config = dict(
    input='log_mel',
    activation='silu',
    channel_attention='eca',
    beta2=0.999,
    warmup_steps=1740,
)
Rows from block 2 of a small spectrogram enhancement model, named by matrix and row number. Rows with one number belong to one channel. Each number is 200 + 20 x the weight over its row's rms, rounded and kept within 0 to 999. All counts start at 0.
After each channel's rows are labels from the 100 clips, of 14976, where the channel reaches its highest value: "responds to" is what is common among them. Only what is clearly more common there than usual is listed. The data: telephone keypad tones over noise or synthetic speech. In brackets: how many of the 100.
# convs0: first 3x3 conv (model.mid.0.convs.0.weight, 288x288x3x3, each kernel summed), inputs 48-95
# convs1: second 3x3 conv (model.mid.0.convs.1.weight, 288x288x3x3, transposed, each kernel summed), outputs 48-95

convs0.194,173,169,183,209,209,214,194,224,204,208,232,180,190,210,206,160,204,187,217,198,184,228,185,197,175,197,265,254,194,192,197,200,220,181,204,195,225,199,200,205,200,200,234,223,190,226,182,183
convs1.194,227,166,245,182,187,228,189,185,210,163,181,190,215,196,200,203,221,223,220,205,168,165,174,182,237,219,173,172,178,195,198,168,212,187,189,244,204,199,212,203,196,205,175,215,206,174,198,172
responds to: rumble (59); clipping (35); number of keys: 1 (33); number of keys: 2 (26)

convs0.154,189,180,198,194,191,205,219,156,187,202,172,212,196,199,192,268,206,199,195,205,246,205,201,211,261,200,165,161,224,194,202,196,188,203,195,184,184,161,200,212,206,203,176,224,224,186,196,242
convs1.154,209,205,190,156,199,204,179,230,197,196,202,249,194,182,232,156,210,214,192,192,217,192,242,228,192,183,222,226,240,210,192,224,169,228,224,186,226,244,194,224,187,193,194,160,198,216,194,182
responds to: white noise (93); clipping (33)

convs0.124,204,194,199,196,204,195,190,197,214,216,211,217,223,233,204,197,198,224,197,250,185,209,213,237,181,229,214,217,213,215,231,244,204,219,204,206,228,207,199,213,200,234,225,213,212,220,238,185
convs1.124,245,179,215,188,188,220,182,196,220,163,206,194,219,233,215,188,175,209,191,209,197,176,186,166,205,239,187,202,191,169,213,200,206,186,184,217,179,217,207,198,188,225,181,189,210,181,208,195
responds to: number of keys: 1 (47); number of keys: 2 (44)

convs0.6,191,177,204,196,190,203,222,156,192,197,169,217,194,198,197,273,207,200,182,205,243,203,203,210,256,194,154,162,224,193,207,196,191,208,204,192,179,173,198,203,201,205,179,232,217,190,196,243
convs1.6,214,207,198,157,196,203,183,227,197,194,203,243,195,185,229,160,209,212,188,190,220,186,240,224,193,178,220,224,238,218,189,228,170,220,231,183,229,250,192,218,182,189,193,156,199,220,198,183
responds to: white noise (92); clipping (35)

convs0.219,176,167,199,202,199,197,216,153,199,176,185,207,197,200,191,214,212,213,187,206,236,200,207,219,250,200,160,147,208,197,207,194,191,216,190,174,190,164,198,195,205,207,188,191,190,186,205,247
convs1.219,222,193,177,172,192,212,192,229,202,196,197,241,203,177,250,163,210,222,217,192,209,193,229,236,219,196,227,224,249,193,198,212,159,237,203,205,226,255,206,222,191,192,199,163,210,208,183,187
responds to: white noise (92); clipping (32)

convs0.97,171,173,187,205,211,216,194,215,199,206,229,185,188,202,201,161,206,189,216,192,184,226,184,191,174,197,261,242,185,187,190,194,220,179,206,190,217,189,200,205,202,194,229,228,182,227,179,180
convs1.97,234,166,243,182,190,227,191,188,208,174,180,193,214,187,202,201,225,223,224,205,168,162,172,186,243,218,175,175,175,193,202,170,211,192,183,242,207,203,220,206,195,201,177,213,208,178,198,169
responds to: rumble (72); clipping (40)

convs0.20,190,176,195,195,192,202,221,158,187,203,171,212,190,203,193,275,205,198,192,205,249,205,205,207,259,200,167,167,231,194,205,198,190,204,196,182,178,167,200,212,202,206,175,228,226,186,195,241
convs1.20,209,208,189,158,197,206,178,226,198,195,204,247,194,181,224,159,210,213,192,188,220,192,242,230,187,182,223,227,248,211,189,230,168,225,230,183,222,242,191,218,190,190,195,161,197,218,196,184
responds to: white noise (94); clipping (33)

convs0.183,213,206,191,191,214,206,184,192,194,224,211,217,235,216,195,188,206,241,180,213,178,205,219,216,173,233,207,207,191,212,214,222,218,212,205,201,236,190,202,215,200,197,224,216,203,217,230,182
convs1.183,243,185,209,190,188,224,187,193,207,182,197,197,219,203,219,185,189,217,199,205,184,180,179,163,226,234,189,199,189,168,217,211,204,196,173,232,178,209,212,205,191,211,184,197,211,192,163,201
responds to: number of keys: 2 (47); number of keys: 1 (45)

convs0.282,230,205,184,197,204,204,187,175,167,201,192,196,267,172,185,165,195,232,179,173,185,180,217,182,194,200,192,167,207,199,179,184,184,197,207,187,193,164,212,197,194,180,188,151,203,205,227,192
convs1.282,236,190,161,182,190,212,206,213,190,204,186,230,210,174,239,168,195,220,208,217,182,186,186,204,250,219,220,214,215,178,211,184,177,227,163,244,208,217,210,207,196,200,210,202,214,189,184,214
responds to: quiet level (58); mains hum (53); thin (high-pass) (32)

convs0.115,172,173,189,204,213,217,193,206,199,204,229,191,187,204,198,167,208,194,205,190,183,228,182,191,175,202,255,240,185,187,188,192,222,184,210,194,219,191,200,203,203,194,235,230,184,232,179,179
convs1.115,239,169,244,181,190,225,189,189,205,174,181,190,216,187,202,200,224,223,220,205,170,157,174,183,241,215,178,175,169,193,201,176,212,190,181,239,207,202,219,205,195,201,177,209,209,180,198,170
responds to: rumble (66); clipping (37)

convs0.137,168,168,204,213,201,212,223,157,206,180,190,208,182,195,203,206,223,201,200,208,252,204,203,221,259,202,174,155,205,200,205,199,200,213,188,196,203,174,198,192,209,209,201,184,189,194,189,259
convs1.137,216,189,183,168,195,214,186,228,206,192,196,237,198,180,249,162,211,215,208,192,213,186,232,227,208,189,225,223,245,196,202,218,161,228,211,197,223,252,203,231,192,193,192,156,210,211,185,185
responds to: white noise (82); clipping (31)

convs0.126,202,190,198,199,218,209,187,200,215,226,220,216,219,224,202,195,209,220,187,235,186,215,208,225,181,228,221,224,208,210,219,227,222,215,218,199,249,209,198,211,201,223,243,219,194,241,229,188
convs1.126,246,178,227,188,190,226,180,193,215,150,199,188,216,229,213,187,190,211,199,202,190,168,182,164,220,237,185,192,185,174,205,190,207,178,187,222,185,208,208,202,193,215,175,194,209,185,199,191
responds to: number of keys: 2 (46); number of keys: 1 (45)

convs0.255,176,192,161,209,204,195,199,247,209,197,233,163,183,207,208,167,186,180,220,193,181,209,180,186,172,195,268,251,181,193,198,197,205,170,185,191,204,204,201,210,195,201,208,217,197,199,171,177
convs1.255,226,157,252,178,187,221,199,176,208,179,175,198,213,189,190,216,225,226,228,206,164,175,179,192,234,209,170,167,188,197,207,164,213,200,192,241,206,190,219,208,200,199,178,224,205,180,203,174
responds to: rumble (51); clipping (41)

convs0.233,166,164,190,206,213,216,193,208,203,206,227,187,188,205,202,166,207,195,207,194,182,224,183,194,174,201,256,243,185,189,191,192,220,184,207,190,222,195,199,200,202,195,234,230,183,232,180,179
convs1.233,237,169,242,182,189,225,189,188,206,172,182,191,217,189,201,201,223,222,220,206,168,161,173,184,238,214,170,174,173,195,201,175,213,188,184,240,207,201,218,203,195,203,177,211,207,178,199,172
responds to: rumble (69); clipping (39); muffled (low-pass) (29)

convs0.39,232,205,190,195,202,199,190,167,155,205,189,183,252,179,170,169,192,229,190,170,189,184,212,176,197,204,188,166,211,196,184,190,174,188,205,183,181,146,210,191,194,185,178,167,193,198,227,198
convs1.39,228,190,158,178,191,211,207,216,186,202,185,229,209,176,246,176,197,225,219,203,184,183,192,232,250,214,217,208,226,185,206,191,170,235,172,232,225,223,209,206,200,197,214,201,216,197,180,214
responds to: quiet level (70); mains hum (50)

convs0.78,228,204,193,189,206,206,184,171,166,203,192,203,268,173,189,170,200,233,177,162,182,184,212,182,187,198,189,167,207,205,176,178,189,206,210,190,193,174,208,189,194,169,196,166,198,213,228,188
convs1.78,237,192,166,177,190,211,199,214,186,207,181,230,209,172,241,170,198,220,213,215,183,179,184,197,250,223,230,205,205,176,204,182,180,226,158,244,204,209,215,211,193,203,202,204,216,180,176,208
responds to: quiet level (63); mains hum (61)

convs0.84,199,191,195,199,216,207,185,203,206,231,219,215,224,225,200,189,206,225,186,222,183,212,209,219,178,228,216,228,200,212,217,225,224,213,212,197,255,200,198,214,200,211,238,221,197,234,222,184
convs1.84,238,184,223,190,189,225,182,190,210,160,199,190,219,220,212,188,189,216,202,199,185,173,179,164,221,240,175,192,185,172,212,202,209,187,182,226,182,206,210,203,192,214,182,197,210,186,179,194
responds to: number of keys: 2 (47); number of keys: 1 (44)

convs0.2,184,177,199,200,184,203,220,154,186,203,175,216,190,197,194,270,201,200,199,206,245,201,198,206,255,195,163,165,228,197,201,197,187,213,194,187,181,167,199,208,203,202,180,225,219,185,191,238
convs1.2,211,209,185,157,197,206,182,228,199,195,203,241,193,183,228,158,208,210,191,187,224,188,243,229,185,182,225,231,251,210,191,229,167,217,227,184,221,243,193,219,191,191,194,159,198,219,194,184
responds to: white noise (96); clipping (34)

convs0.214,204,190,198,198,207,198,190,197,215,226,213,216,222,228,206,197,200,223,193,248,187,210,212,230,183,227,213,221,213,215,229,241,209,218,207,199,239,209,200,213,200,228,232,215,208,224,237,187
convs1.214,243,180,218,190,189,223,184,193,221,155,203,191,218,236,214,187,180,210,193,202,193,174,185,168,210,243,181,198,190,169,212,194,207,184,185,220,179,212,206,200,190,222,184,190,207,184,201,192
responds to: number of keys: 1 (48); number of keys: 2 (45)

convs0.224,173,172,181,207,207,214,194,220,203,209,233,180,185,211,207,159,202,184,222,197,190,225,180,192,178,193,265,252,192,184,196,199,216,180,208,188,219,198,202,208,200,197,229,222,190,227,179,183
convs1.224,228,164,243,183,188,230,191,186,211,168,180,192,214,194,200,203,223,223,224,206,166,165,173,186,240,220,172,173,181,193,200,167,210,191,186,243,205,199,216,204,196,203,176,217,208,175,200,171
responds to: rumble (65); clipping (36); number of keys: 1 (33)

convs0.26,189,179,197,195,192,204,219,156,187,201,171,213,196,198,191,265,209,201,194,203,246,206,201,212,257,202,162,161,226,197,202,194,190,204,196,183,185,159,200,211,207,202,176,223,221,187,198,246
convs1.26,210,206,189,156,199,205,180,230,197,196,202,247,194,182,234,156,211,215,192,192,218,193,239,228,193,183,222,227,241,209,192,224,168,229,224,186,226,245,194,223,186,193,194,159,198,216,193,180
responds to: white noise (93); clipping (33)

convs0.162,162,170,206,212,195,206,222,158,203,178,188,208,184,192,197,203,213,211,202,213,243,194,206,221,255,204,173,150,210,200,203,203,191,215,187,183,206,163,198,190,209,211,194,183,191,183,197,255
convs1.162,217,192,177,164,192,211,189,233,203,196,197,238,201,182,251,162,205,218,208,195,212,191,230,225,207,195,224,228,244,192,203,215,162,232,208,199,225,256,202,227,187,196,195,155,209,207,191,182
responds to: white noise (74); clipping (35)

convs0.73,186,175,195,194,191,204,219,155,187,200,168,213,195,199,193,267,208,200,193,204,248,205,202,212,259,200,164,161,226,197,202,195,188,207,196,185,182,162,199,212,204,203,175,224,223,186,197,243
convs1.73,210,205,188,155,197,207,180,229,197,195,202,247,195,181,233,156,212,215,195,191,217,193,242,230,193,185,223,228,245,207,192,225,167,231,224,186,224,246,194,220,189,192,195,161,199,216,192,183
responds to: white noise (94); clipping (32)

convs0.75,195,189,196,198,218,210,187,202,209,229,220,213,218,223,203,189,211,220,189,225,184,217,207,221,180,227,221,230,201,210,217,222,226,213,213,195,257,204,198,209,202,213,244,218,193,242,219,185
convs1.75,245,182,228,189,188,224,180,191,212,153,199,188,220,223,211,189,192,214,202,200,188,170,180,165,223,236,182,191,184,175,210,198,209,180,185,224,184,207,208,202,193,217,176,198,212,187,186,191
responds to: number of keys: 2 (46); number of keys: 1 (46)

convs0.90,204,195,198,195,208,202,187,194,212,217,213,217,219,227,200,192,203,225,192,246,182,210,211,234,179,230,213,217,207,212,224,236,216,215,210,204,230,206,200,208,200,230,229,210,203,227,239,184
convs1.90,249,179,218,189,188,223,180,196,217,161,204,194,218,225,216,188,184,211,194,206,192,175,183,169,213,238,189,198,188,168,208,203,206,187,182,220,182,216,209,200,190,222,178,194,210,185,206,193
responds to: number of keys: 1 (48); number of keys: 2 (47)